config.yaml
encoder_arch: "resnext"
model: "contrastive image-text model"
dataset: "drawn human figures in many poses"
train_examples: 48750
image_size: 64
crop_scale_min: 1
horizontal_flip: true
color_jitter: 0.1
tokenizer: "char"
vocab_size: 30
loss: "softmax"
embed_dim: 128
encoder_norm: "batchnorm"
encoder_activation: "silu"
encoder_depths: [4, 4, 4]
encoder_kernel_size: 3
encoder_stem: "deep"
encoder_avg_pool_shortcut: true
encoder_widths: [192, 288, 432]
text_encoder_causal: true
text_encoder_width: 192
text_encoder_layers: 7
text_encoder_norm: "rmsnorm"
text_encoder_norm_position: "sandwich"
text_encoder_activation: "gelu"
text_encoder_mlp_ratio: 6
text_encoder_head_dim: 64
text_encoder_fused_qkv: false
text_encoder_bias: "none"
text_encoder_qk_norm: false
text_encoder_parallel_block: false
text_encoder_dropout: 0.05
text_encoder_inner_norm: false
text_encoder_positions: "learned"
init: "torch_default"
residual_init: "none"
optimizer: "normuon"
muon_scale: "original"
learning_rate: 0.031
momentum: 0.9
nesterov: true
orthogonalizer: "polar_express"
adamw_lr_other_params: 0.0025
max_grad_norm: 5.0
max_steps: 10800
batch_size: 256
epochs: 56.7
lr_schedule: "poly"
final_lr_fraction: 0.05
warmup_steps: 210
weight_decay: 0.02
adamw_weight_decay_other_params: 0
Rows from block 3 of the image encoder of a small contrastive image-text model, named by matrix and row number. Rows with one number belong to one channel. Each number is 128 + 24 x the weight over its row's rms, rounded and kept within 0 to 255. All counts start at 0.
After each channel's rows are labels from the 100 images, of 14848, where the channel reaches its highest value: "strongest on" is what is common among them. Only what is clearly more common there than usual is listed. The data: drawn human figures in many poses.
# convs1: grouped (16 groups) 3x3 conv (encoder.blocks.3.convs.1.weight, 96x6x3x3), inputs within the group 0-5, a 3x3 kernel for each
# convs2: expand pointwise conv (encoder.blocks.3.convs.2.weight, 192x96x1x1, transposed), outputs 0-95

convs1.85 [141 134 122 128 125 108  99 131 141 106 161 133 121 154 131 109 100 140 129 126 106 123  91 157 146 136  83  69 106 184 137 178  87 135  86 134 146  91 130 143 105 150 143 117 101  96 134 131  89 115 132 111 150 134]
convs2.85 [ 81 105 133 132 115 144 114 100  98  98 131 112 126 141 107 123 107 167  88 151 128  93 131 129 142 115 203 132 121 111  98 108  84 138  94 117 139 120 102 140 127 132 131 142 122 111 123  95 109 144 120 121 121 135 111 137 117 104 129 104 151 118 139 140 132  90  91 130 166 140 107 122 125 113 166 112 171 126 170 110 148 158 133 131 129 100 125 140 119  58 128  78 139 147 114 137]
strongest on: lunging; red trousers; orange trousers

convs1.23 [125 101 105 213  87 121 179 125 108 128 124 142 138 128  94 114 148 126 133  85 143 167  82 129 156  93 128 110 147 141 116 157 125 123 133 120 121 147 129  97 158 129 120 129 131  90 158 136  98 142 119 111 140 137]
convs2.23 [142 113 121 141 142 132 100 137 130 157 116 119 111 119 146 149 145 121  93 149 145 126 105 138  98 122 169 136 109 118 100 130 134 135 105 130 169 121  98 119 134  85 143 100 137 111  98 129 151 123 112 189 120 140 118 121 102 151 147 143 161 107 138 153 111 134 102 185 171  93 108 112  99 118 152 104 120 102 105 161 116 154  99 108  80 131 103  94 159 127 149 183 117 126 152  92]
strongest on: teal trousers; blue trousers

convs1.18 [118  99 185 101 164 125 157 109  96 125 116 108 130 130 143 111 133 127  94 152 133 185 118 109  80 104 169 110 156  94 151  88 133  99 133 151 116 117 125 152 123 104 119 117 163 126 140 112 147  97 144 114 141 108]
convs2.18 [131 165 163 113  77 138 126 144 121 110 108 139 105 152 103 101 111 160 125 109 126 134 122 156 135 127 132 129  69  98 116 133 116 118  89 135 121 150 186 163 128 128 137 166 126  87  96 191 129 120 120 128 117 117  77  93 168  77 130 155 140 184  81 102 122 136 121 105 109 143 133 176  88 127 110 144 137 138 138 126 103 224 125  98 149  90 141 128 109 158 129  99 169 145 150 133]
strongest on: star jump; purple top

convs1.78 [132 134 116 168 142 121 125 112 119 121 152 127 124 143 126 153 132 113 122 109 154 108 112 159 127 109 123  62 122 152  87 107 186 112 111 139 149 112  97 185 116  78 162 112 102 115 169 118 128 132 119 121 143 156]
convs2.78 [108 158 107 164 190 150  61 136 120 116 128 130 156 122 134 154 139 141 125 120 151 145  92 109 145 104 144 111 131 147 151 121 154 126 110 141 112 129 109 141 101 104 136 101 109 115 110 147  77 113 116 137 145 165 140 122 117 114 128 116 129 126 166 113 132 150 118 111 149  71 149 130 122 173 155 131 119 122 137 157 109 182 109 108 139 107 126 105 112 100 150 143  81 123 124 131]
strongest on: white trousers

convs1.65 [124 139 126 122 131 148 119 125 113  99 109 138 132 141  97 166 126 153 168 143 142 147 159 149  50  50  69 125 125 102 121 113 123 146 139 144  95 111 119 166 121 131 112 130 113 137 144 127 133 142 124 117 105 130]
convs2.65 [130 150 121 153 130  99 132 129 118 118 131 124 120 157 126 152  90 111 133 141 132 145 120 147 145 136 143 113 141  85 165 174 123 151 122 143 147 135 199 125 102 134 131  84 151 125 133 117 124  99 166 119 132 172 106 113 134 114 136 140 154  99 152 109 143 109 122 108 115 131  91 191 110 120 147 138 151 101 111 150  87 123 141 109 105 129 111 143  98 102 109 156 108 127 111 151]
strongest on: green top

convs1.53 [127 139 125 126 106 148 111 123 132 116 183 152 124  67 136 109 129 109  84 154 102 105 119 104 126  93 109 144 118 121 128 136 116 161  89 151 110  71 146 133 124  99 148 156 110 169 125  94  88 111 110 127 147 137]
convs2.53 [129 120 143 118 162 109 101 137 132 135 118 137 140  85 120 121 136 149 117 125 111 149 123 117 216 116 106 120 146  87 158 142 113 107 134 148 120 143 123 105 109 123 113 104 143 144 135 119 129 129 141 176 156 117 106 122 143 167 182 126 154  98 135 143 121 145 158  69 134 129 123 109 103 154  94 141 125 151 133 140 146 112 158 173 109 165 132 135 100 121 124 133 130  98 151 107]
strongest on: star jump; red top; orange top

convs1.49 [115 119 115 112 111 138 112 135 160 122 122 129 121 114 128  93 107 178 145  71 158 113  90 155  84 134 179 113 113 153 113 156 118 117 136 114  96 115 181 128 140 126 115 127 105 130 117  90 102 121 178 124 116 143]
convs2.49 [153 158  95 125  96 170 151  89 148 168 134 107 112 136 114 104 119  96 111 161 100 131 143 156 152 143 156 140 149 132 100 122 100 158 114 150 166 111 108  97 160 124  94 150 137 135 108 140 118 171  98 129  96 137 123 127 137 162  91 105 126 152 170 130 107 110  98 105 143 125 152  95 125 128 157 160  98 157 142 178  99 137 116 136 148  87 143 109  82  99 195 127 128 151 145 139]
strongest on: red trousers; orange trousers

convs1.72 [100 148 139 100 130 128 124 149 141 126 122 140 114 113 140 101 140 174 123 158 144 135 128 102 143  94 104 100 114 150 110 104 145 126 135 175 105  96 157  98  98 168 110 140 195 161 107 107 156 142 102 139 107  97]
convs2.72 [119 102 124 120 127 144 113 104 133 100 126 108 149 122 115 180 101 146 108  61  82 124 100 120 154 143 168 117 106 107 136 102 146  78  91 135  98 102 149 128 115 135 127 147 127 129 102 145  75 109 134 130 130 114 116 116  88 131 144 126 129 134 112 149 110 148 136 148 169 143 142  82 112 118 155 136  99 158  47 127 114 140 111 100 101 162 127 135 174 137 159 141 122 104 114 188]
strongest on: red trousers

convs1.45 [123 156 190 144 101 103  65 113 121 145 108 113 138 131 140 119 111 133 116 118 109 141 121 122 145 148 135 138 120 108 104 117 116 178 130 123 137 110 128 128 123 154 132 130 118 111 141 199 159 128  67  91 107 139]
convs2.45 [ 90 149 101 150  89 132  92 157 142 168 117 136 138 165 108 115 119  98 141 109 107 152 122 106  87 156 122 102 104 134 120 113 142 119 128 161 115 149  90 156 132  93 120 160 134 133  95 139 157 130 130  94 118 112 139 113 118 130 130 106 108 164  96  91 130 141 182 107  96 165 122 122 132 107 174 137 142 141  89 123  80 159 104  91 130 127 153 143 111 131 109  95 133 143 140 187]
strongest on: star jump

convs1.15 [120 111 119 142 129 141 135 122 114 124 135  87 141 143 140 150 121 107 120 128 146 135 125 129 118 109 143 175 128 139 134 126  97 125  93 103 102  96 120  81  73 124 177 168 157  81 106 120  93 124 182 133 166 149]
convs2.15 [168 112 148 105 153 133 118  80 117 120 131 137  92  86 132 132 118 113 112 129 116 116 152  91  82 110 101 118 121 136 145 150 137  79 160 130 141 101 136 116 143 126 102 135 110 141 121 124 127 119 146 160 124 154 138  80  90 110  99 160 113 121 161 148 113 167 117  97 142 118 149 129 160  73 169  93 141 115 108 154 116 138 152 139 151 141 132 129 148 158 121 156  84 104 141 120]
strongest on: yellow top

convs1.77 [129 111 142 153 113 118 146 125 134 119 131 146 128 113 118 137 140 165 116 163  91 151 190 145 146 133 110 128 139 149  94 120 123 145 121 153 130 102 114 145 103 104 133 122 151  83 145 106 122 197 170  87 129  82]
convs2.77 [101 148  85  88  79 106 138 150 106 105 123 119 133 106  91  80 100 134 133 107 118  71 106  99 154 100 153 109 112  79 100 124 114  98 117 130 151 123 110  89 119 108 115 119 117 122  98  85 116 134  91 111 118 119 101 121  99 110 113 120  92 116 117 159 115 103 135  88 112 122 115  87  95  98 148  80 115  95 103 116  97 115  88 145 101  98  83 128 107 129 101  97  77 133 124 109]
strongest on: orange trousers

convs1.84 [155 168  94 108 149 108  98 145 108  79 139 212 110 121 129 132 127 123  90 124 152 125 128 117  94 173 118 144  95 117  97 122 104  87 133 100 135 146  93 116 139 119 104 126 121 105 116 123 127 139 127 138 142 129]
convs2.84 [148 100 150 148 162 119 151 117 109 103 112 137  86 103 115 100 104 151 137 131 169 166 142 105 114 127 135 126 106 130 106 132 127 113 210 155  82 108 106 120 105  79 120 139 111 147 110 148 115 142 133 104 114 132 128 136 127 141 104 132 119 117 102 158 121 160 137  99 120  75 140 144 154 119 112 127 174  96 116  99 162 124 188 104 130 103 144 137 116  55  95 149 117 140 130 128]
strongest on: walking; star jump

convs1.54 [140 127 173 134 118 103 136 127 126 115 106 146 134 124 137 126 148 114 155 141 126 148 121 122 133 125 119 146 136 142 144 124 103 151 139  87 111 123 123 138  94  61 112 136 197 107  87 102 113 154 114  79 140 186]
convs2.54 [121 142 128 146 102 135 139 179  86 118 123 109 130 147 150 157 177 125  98 129 179 138 148 133 139 127 154 132 150 176 108 183 132 127  71 132  98 121 106 127  97 104 150 127 135 116  88 161 150 109 136 150 128 139  92 170 147 122 127  94 143 119 117 139 123 167 110 110  98 139 114 166 128 114 151 123 163 116 133  98 120 112 123 177 145 131 138 195 125  96 156 105 139 139 127  67]
strongest on: hands on hips; red top

convs1.68 [181  80 136 167  95 108 100 158  94 152 120 122 138 154 122 124 120 125 159 130 134 114 132 189 119 120 123 140 130 136 125 144 115 122 118 135  98 132 127 119 134 117 114 121 141 109 154 113 127 214 138 128 148  85]
convs2.68 [ 84 120 135 123 140 150  89  84 110 137 135 120 132 133 127 137 128 103  86 117 133 137 119 124 122 154 127 113 113 127 116 119 136 100 131 131 113  95 129  88 133  97  91 139  97 113 123 133 147 114 107 104 106 105  85 110 124 135 143 106 134 104 116 127 118 133  92 123  60 103 123 111 170  94 164 109 128 106 143 166 130 145 106 134 163 132 123 119 124  92  57 117  86 113 131 137]
strongest on: white trousers; white top

convs1.30 [145 121 101 118 143 142 103 127 138 125 137 120  88 128 150  92 104 171 141 154 109 150 111 106 144 116 131  33 113 137  91 172 163 150 138 131 116 127 117 118 127 105 111 131 120 108 128 105 132 116 165 110 114 164]
convs2.30 [ 96 140 157 131 151 154 136 137 103 119 123 127  90 113  93 125 135  92  93 118 142 131 129 126 124 128 145 141 180 133 137 153 160 129  91  97 135 134 135 148 192 127 114  74 105 116 103 107 146 115 117 137 142 143 118 143 129 185 116 113 105 150 183  96 121 168 115 135 134 112 128 114 130 115 125 142 111  89 154 109 135 103 145 119 168 121 122 136 113 113 117 121 165 118 127  88]
strongest on: star jump; walking

convs1.75 [151 124 116 152  89 113 196 120 113 136 116 119 143 113  90 172 134  96 130 141 105 120 150 137  99 129 164 139 111 113 129 115 112 165 140  99 152 144 108 129 104 117 154 125 115  91 111 153 103 168 159  74 119 134]
convs2.75 [105 184 114 127 149 147 118 112 126 104 154  83  91 123 109 124 101 121 107  87 103 153 100 139  94 122  88  98 149 126  95 143 128 122 133 113  89 130 144 127  99  78 136 113 134 114 167 121 121 108 112 128 135 128 145 144 122 152 142 158  94  92 114  83 105 102 125 146 101 107 155 115 141 118  91 119  72 175 127 131 139 117 104 176 168 158 116 168  99 157 186 108 144 157 130 113]
strongest on: red trousers

convs1.37 [130 111 105 129 146 108 113 135 116 142 132 148 108  94 145 131 136 192 101 132 130 117 106 146 117 121 125 170 150 111 122 129 109 156 134  72 119 118  88 177 161 126 122 112  77 147 124  86 141 111 119 172 104 106]
convs2.37 [112 105 105 125 129  91 124 126 104  83 114  83 108 126 110 131 134 129 124  78 107 119  90  77 106 127 141 135 120 124 106  84 165  80 152 147  93 155 147 126  96 155 132 162  75  96 149 126  77  82 130 106 173 131 110 120  91 142 138 119  68 142 127 142 129 103 161 139 155 134 128 102 108 122 172 137 104 155  85 114 143 157 101 133 106 146 118 128 156 140 116 113  93 118 153 102]
strongest on: green trousers; red trousers

convs1.47 [162 143  75  86 100 185 101 143  81 150 147  99 129 109 137 126 121 154  98 133 105 160 117 104 107 126 168 122 115 136 125 142 126 141 122 115 102 149 144 130 111  94 135 124 129 128 132  71 117 105 171 124 117 146]
convs2.47 [141 163 169 132 111 114 139 103 127 124 110 145  88 137 114 135 104 151 118 121 146 108 121 124 156 121 109 126 111 132 152 149  91 153  93 142 130 139 200 157 130  83 111 105 149 193 109 144 178 178 109  96 173 135 157 119 168 129 114 126 140 125  96 115 109 199 126  93 132 148  98 125 109 150 111 115 134 202 118 151 114 114 105 141 133 128 115 130 107 126 126 110 144 171 149 148]
strongest on: star jump

convs1.46 [ 95  99  52  95 115 159 112 145 148 131 117 141 111 120 114 133 150 120 132 117 106 119 110 131  91 116 133 157 132 166 137 119 137  95 123 103 124 171 137 135 107 154 120  97 122 106 107  71  91 147 150 156 149 111]
convs2.46 [138 162 106 115 156 138  86 118 141 122 127 131 122 147 121  90 131 149 117 167  64 108 131  95 145 105 128 113 126 146 119 148 165 123 113  99 103 141  98 178  92 125 142  98  99 139 149 123 146 143  75 157 125 156 104  97 125 122 132 102 145  95 144 143 120 117 135 163 123 169  35 148 141 131 130  69 114 144 159 149 111 114 135  86 126 121 135 153 113 113  77 127 134 114 130 119]
strongest on: star jump

convs1.59 [123 146 152 115 106 105 146 111 136 132 147 129 132 113 134 153 109 121 129 147 141 136 123 135 118 126 141 137 148 137 121 123 143 111 125 118  91  83 151 147 109 105 187 143  75 142  92  89 191  87 115 121 177  88]
convs2.59 [120 138 133 174 135 141  95 136 161 116 147 158  96 178 121 107 115 160 118 150  76 149 156 124 116 192 153 136 149 152 105 128 105 138 147 159 114 109 118 142 120 149 155 177 110 106 134 146 139 128 119 104  96 178 112 138 128 142 126 109 116 120 159 162 129 137 134 148 138 108 144 167 127 142 101 104 125 154 122 134 138 123 111  69 113 125 113 106 154 130 176 123 130 135 165 156]
strongest on: blue top

convs1.26 [164 194 175 117 111 105  66  68  80 131 104  98  93 110 127 137 140 152 145 118 103 122 101 127 128 147 138 130 113 128 100 124 123 138 157 138 119  99 108 112 130 147 140 161 144 129 107 129 140 126 118 126 136 141]
convs2.26 [109 126 154 125 149 142 159 123 132 185 131 117 127 103  86 108 104 105 127 111  97 133 140 141 120 139 151 132 121  87 124  94 122  98 150 142  94 136 129 115 124 122 162 126 107 133 150 159  92 102 171 106 120 103 125 157 116 125 111  93 116 115 131 114 166 110 148 138 141 141 115 116  98 138 120  98 131 131 126  91 121 115 148 133 141 109 176 110 125 100 114 123 167 108 107 108]
strongest on: thin; red trousers

convs1.81 [110 118 123 156 151 162 130 110 122 139 116 116 121 108 142 102 142 115 119 101 171 124 119 134 124 130  97 158  77 120 103  84 206  84 138 107 171 131 106 135  90 126  83 139 130 112 121 130 145 125 121 126 134 151]
convs2.81 [109 178 158 129 125 145 151 118 123 161  86  92 129 126 146 130 140 156 110 129 143  93  84 139 115 103 147 109 104  89 105 142 171  96 125 132 119 135 155 122 183 120 113 149 122 131 102 142 121 131  94 149 145 133 141 103 151 110 127  98 141  99 136  99 138 134 103  94 110 105 172 109 164 126 132 141 115 134 182 133 119 121 104 137 137 111 110 124 120  97 128 137 124  97 195 192]
strongest on: white top; white trousers

convs1.51 [115 142 121 160 119 118 124 113 118 107 107 142 152 134  94 140 125 111 149 130  92 162  84 144 108  89 178 124 152 112 164 130 100 154  94 155 108 132 101 114 123 142 132 114 189 161 108 121  76 133 127 120 153 108]
convs2.51 [148 186 189 104 126 128 125  94 136 150 103 123 100  85 103 105 135 101 127 121 154 126 126 183 153 139 168 122 128 123 129 121 126 107 127 103 107 117 142 147 131 109 116 134 147 106 141 142 128 132 115 121 120 119 156  92 119 117 105 147 115 135 121  99 125 138 127 136 106  89  95 166 112 115 113 135 145 105 120 123 135 112 140 113 141 114 176  93 119 109 143 123 136 121 117 144]
strongest on: purple top

convs1.2 [133 132 126 112 125 126 140 111 119 113 132 136  80 100 193  99 120 127  79 181 165  86 108 177 103 112 134 168 116 130 154 125 111 118 127 144 155 116 106 153 123 145 153 122 132 139 116 126 102 170 109 138 121 107]
convs2.2 [116 125 131 123 144 165 105 149 114  76 145 136 150 125 128 157 138 103 129 140 165 126 142 148 115 150 119 129 142 115 128 167 161  95 155 117 140 158 148 113 136 152 119 113 119  81 128 150 130  90 126 102 146 105 159  87 108 119 138 150  90 122 113 104 123 122 111 145  62 150 135  96 110  90 106  86 125 140 118 124 172 116 100 126 150 114  95 133 113 110 140 163 128 114  87 132]
strongest on: green top

convs1.79 [121 115 115 135 118 133 119 142 128 156 135 132 138 117 120 140 132 125 112 175 162 108 124 119 129 102 134  97 124 185 123  83  95 120 144 138 126 181 187  87  89  83  93  98 117 122 112 117 135 158 159 129 133 121]
convs2.79 [103 105  93 100 100  99 121 107 138 145  72 132  80 141 119 119 163 119 155 146  96 144 126 126 142  89 130 120 119 136 129 161 131 137  93 112 139 146 143  80 114  91 138  73 123  89 105 120 164 126 178 139 168 114 113 128 122 115 100 121 157 127 143 124 165 103 118 138 135 158 154 136 142 136 140 129  91 142 127  95 170 122 117 129 126 135 144 117 139  77 126  87 161  92 103 147]
strongest on: orange trousers

convs1.41 [ 93  82  80  93 132 123 143 175 193 150 144 174 119 109 114 133 126 127 118 124 117 166 119 116 135 126 119 143 115 108 121 139 130 141 137  83 102 122 106 159 127 101 100 145 140  91  87 107 136 123 105 142 108 124]
convs2.41 [142 122 117 122 103 128 109 122 118  89 123 116 122 130 132 109 137 113 100 104 130 144  93 142 125 102 166 105 175 114 117  98  94 130 116 145 113 126 115  99 133 120 117 145 128 106 120 129 108  99 180 134 107 146  99 140  85 172 134 172  75 128 168  93 151 156 118 117 147  93  65 149 139 149 151  86 111 140 108  91 123 147 134 138 128 132 132 106 125  99 131 210 142 147 120 127]
strongest on: yellow top

convs1.73 [139 128 126 170 107 122 155 120 135 128 129 133 102 136 138 126 126 168 109 133 108 178 197 138 127 160 101 130 122 138 108  99 132 135 109 167 117 129 126 124 111 115 141 120 163  98 156 135 110 192 156  85  98 106]
convs2.73 [106 115 150  74 107 163  89 133 121 120 158 128 109 104 128 116 124  90 130 101 102 120 113 149 136 112  71  87 144 126  90 119 153 112 119 138 103 141 126 105 113 114 125 157  97 109  97 144 115 116 111 151 139 118 106  93  91 100 151 139 126 147 103 135 123  89 135 108  99 136 125 143  99  95 119 102  98  74 125 156 130 113  96 113 123 117  91 132 113 101 100 131  98 144 105  92]
strongest on: orange trousers

convs1.19 [122  76 107 140 168 162 117  82 129 161 150 147  99 103 126 119 107  97 120 132 138 127 111 125 151 109  93 145 118 137 111 116  97 194 128 145 157 147 132 126 108 100 135 134 127 148 173 158 105  97  92 145 125 135]
convs2.19 [109  83 138 102  94 122 111 113 111 160 131  82 133  89 146 101 185 155 104 117 139  77 156 138 153  95 108 109 138 131 107 133 136 119 125  92 127 129  97 109 110 162 133 140 109 105 120 114 127 123 149 138 131 106 138 119  92 104 103 140 101 125 117 130 149 111 109 117 120 156 100 110  94  79 153 109 102 114 106 171 117  78 126 139 132 135 134 144 111 176 144 131 139 153 156 125]
strongest on: pink trousers; splits

convs1.31 [105 137 110 132 124 122 103 120 172 159 140 144 111 125 100  96 107 132 134 135 135 142 124 127 141 124 116 128  97  99  68 105 206  92 174 106 124 138 131 118 149 125 128 159 120 139 127 149 131 177 110 111  88 116]
convs2.31 [110 133 103 111 110 123 108 174  93 148 127 100 135 124 122  85 113 100  95 147 162 148  91 124 145 147  73 114 137 106  96 128 117 125  92 115 119 124 117 142  94 108 137 102 107 122  85 154  99 123 147 147 110 141 105 128 141 104 138 115 122 141 115 129 159 120 138 102 135 138 124 122  97 133 105 115 135 146  95 137 110  89 131  90  96 112 166 153 105 114 126 121 122 139 145 150]
strongest on: star jump; orange trousers; walking

convs1.34 [135 104 103 137  93 109 133 143 134 181 145  62 109 109 124 155 136  95 142 182 160 113 110 151 140 129 117 119  91  80 130 136 111  92 113 121 136 133 123 164 119 124 126 139 116  99 140 127 137 109 115 159 108  84]
convs2.34 [145 117 120 126 151 132 157 192 161 137 154 143 119 124 124 107 104 142 125 129  99 124 122 132 179 141 125 118 173 121  89 124 125 123 141 138 121 113 143 127 162 146 139 130  92 179 140 101 141  96 154  84 128 128 133 150  82 100 110 172 149 125 154 144 122 130 129  89 106 124 130  88 104 154 166 127 138 148 128 128 140 100 145 149 104 145  76 141 154 159 119 135 158  96 152 114]
strongest on: red trousers